config.toml
dataset = "dashed paths with two dots that lie on the same path or on different ones"
image_size = 48
num_classes = 2
width = 320
positions = "conv"
beta1 = 0.95
steps = 17000
warmup_steps = 3400
weight_decay = 0.09
Rows from block 7 of a small class-conditioned image diffusion model, named by matrix and row number. Rows with one number belong to one neuron. Each number is 50 + 12 x the weight over its row's rms, rounded and kept within 0 to 99. All counts start at 0. After the name is the row's rms in percent of the matrix's.
After each neuron's rows are labels from the 100 images, of 14976 (inputs lightly noised), where the neuron reaches its highest value: "peak on" is the class under the peak. Only what is clearly more common there than usual is listed. The data: dashed paths with two dots that lie on the same path or on different ones. In brackets: how many of the 100, against the usual share in percent.
# fc1: MLP up (model.blocks.7.mlp.fc1.weight, 640x320), inputs 96-127
# fc2: MLP down (model.blocks.7.mlp.fc2.weight, 320x640, transposed), outputs 96-127

fc1.521 102:56 49 68 60 49 62 59 62 57 38 37 50 60 63 32 55 57 46 40 58 47 57 54 65 39 48 32 58 47 42 58 53
fc2.521 106:52 52 47 56 60 44 41 52 64 34 72 63 34 49 70 48 37 52 61 44 40 37 48 51 67 56 75 44 57 61 54 47
peak on: short path (26 vs 0.3)

fc1.317 083:53 50 47 50 51 57 68 53 44 46 58 36 43 62 51 70 41 51 46 31 34 62 46 33 73 31 52 52 55 32 65 61
fc2.317 088:56 67 69 55 53 19 45 42 60 32 43 52 51 59 49 52 68 66 48 49 74 45 46 61 21 49 59 37 61 49 26 44
peak on: short path (57 vs 0.3)

fc1.411 103:55 60 35 47 30 61 49 35 54 51 63 54 53 33 63 44 36 55 59 62 54 18 57 44 49 59 58 53 53 48 55 41
fc2.411 104:61 52 90 51 62 48 50 41 52 53 51 45 69 35 42 46 49 45 56 21 45 57 59 44 50 59 38 54 38 40 43 53
peak on: dot (47 vs 0.5)

fc1.451 094:41 75 55 51 63 42 47 54 63 56 71 61 35 37 35 49 42 57 60 55 47 45 57 35 44 61 34 43 42 64 40 50
fc2.451 103:49 45 45 51 64 63 55 40 47 54 42 47 52 76 71 48 74 57 50 50 48 63 40 64 62 48 74 51 40 38 54 46
peak on: dot (27 vs 0.5)

fc1.502 115:46 34 66 43 55 46 48 41 41 61 24 51 43 42 58 50 43 39 54 37 36 21 42 54 39 59 53 41 31 45 60 46
fc2.502 108:50 50 23 53 45 37 51 43 69 55 52 45 65 50 69 33 56 61 44 68 52 50 56 37 48 71 41 62 84 41 19 51
peak on: dot (45 vs 0.5)

fc1.210 097:56 62 36 47 57 44 62 49 55 41 60 34 51 55 64 53 39 57 61 63 49 44 56 24 31 46 54 21 31 42 41 44
fc2.210 092:51 42 33 70 42 43 35 45 26 23 50 53 61 62 41 56 53 52 46 51 59 53 33 60 46 40 44 65 73 45 56 40
peak on: dot (34 vs 0.5)

fc1.338 115:51 47 44 54 53 32 52 52 56 36 75 40 49 33 43 44 44 56 41 60 40 71 41 43 65 73 59 72 45 39 47 50
fc2.338 106:49 51 44 26 34 57 49 46 63 75 51 63 46 46 49 52 49 42 55 56 63 41 57 58 53 34 62 49 67 58 44 60
peak on: dot (31 vs 0.5)

fc1.318 098:70 42 49 54 52 49 64 39 63 40 36 66 41 46 58 53 51 53 50 44 59 44 37 40 80 53 52 57 45 53 45 24
fc2.318 101:41 68 62 46 38 59 40 46 47 56 65 31 53 49 39 45 54 40 53 65 45 49 68 50 43 49 42 38 67 51 46 74
peak on: dot (33 vs 0.5)

fc1.340 100:52 56 57 46 57 32 60 35 46 61 54 42 58 57 49 45 48 55 59 31 64 57 56 42 55 50 46 36 41 51 46 58
fc2.340 109:48 56 53 51 41 66 54 46 61 41 63 63 49 47 58 41 48 60 53 52 49 59 37 46 52 46 49 75 42 51 50 46
peak on: dot (35 vs 0.5)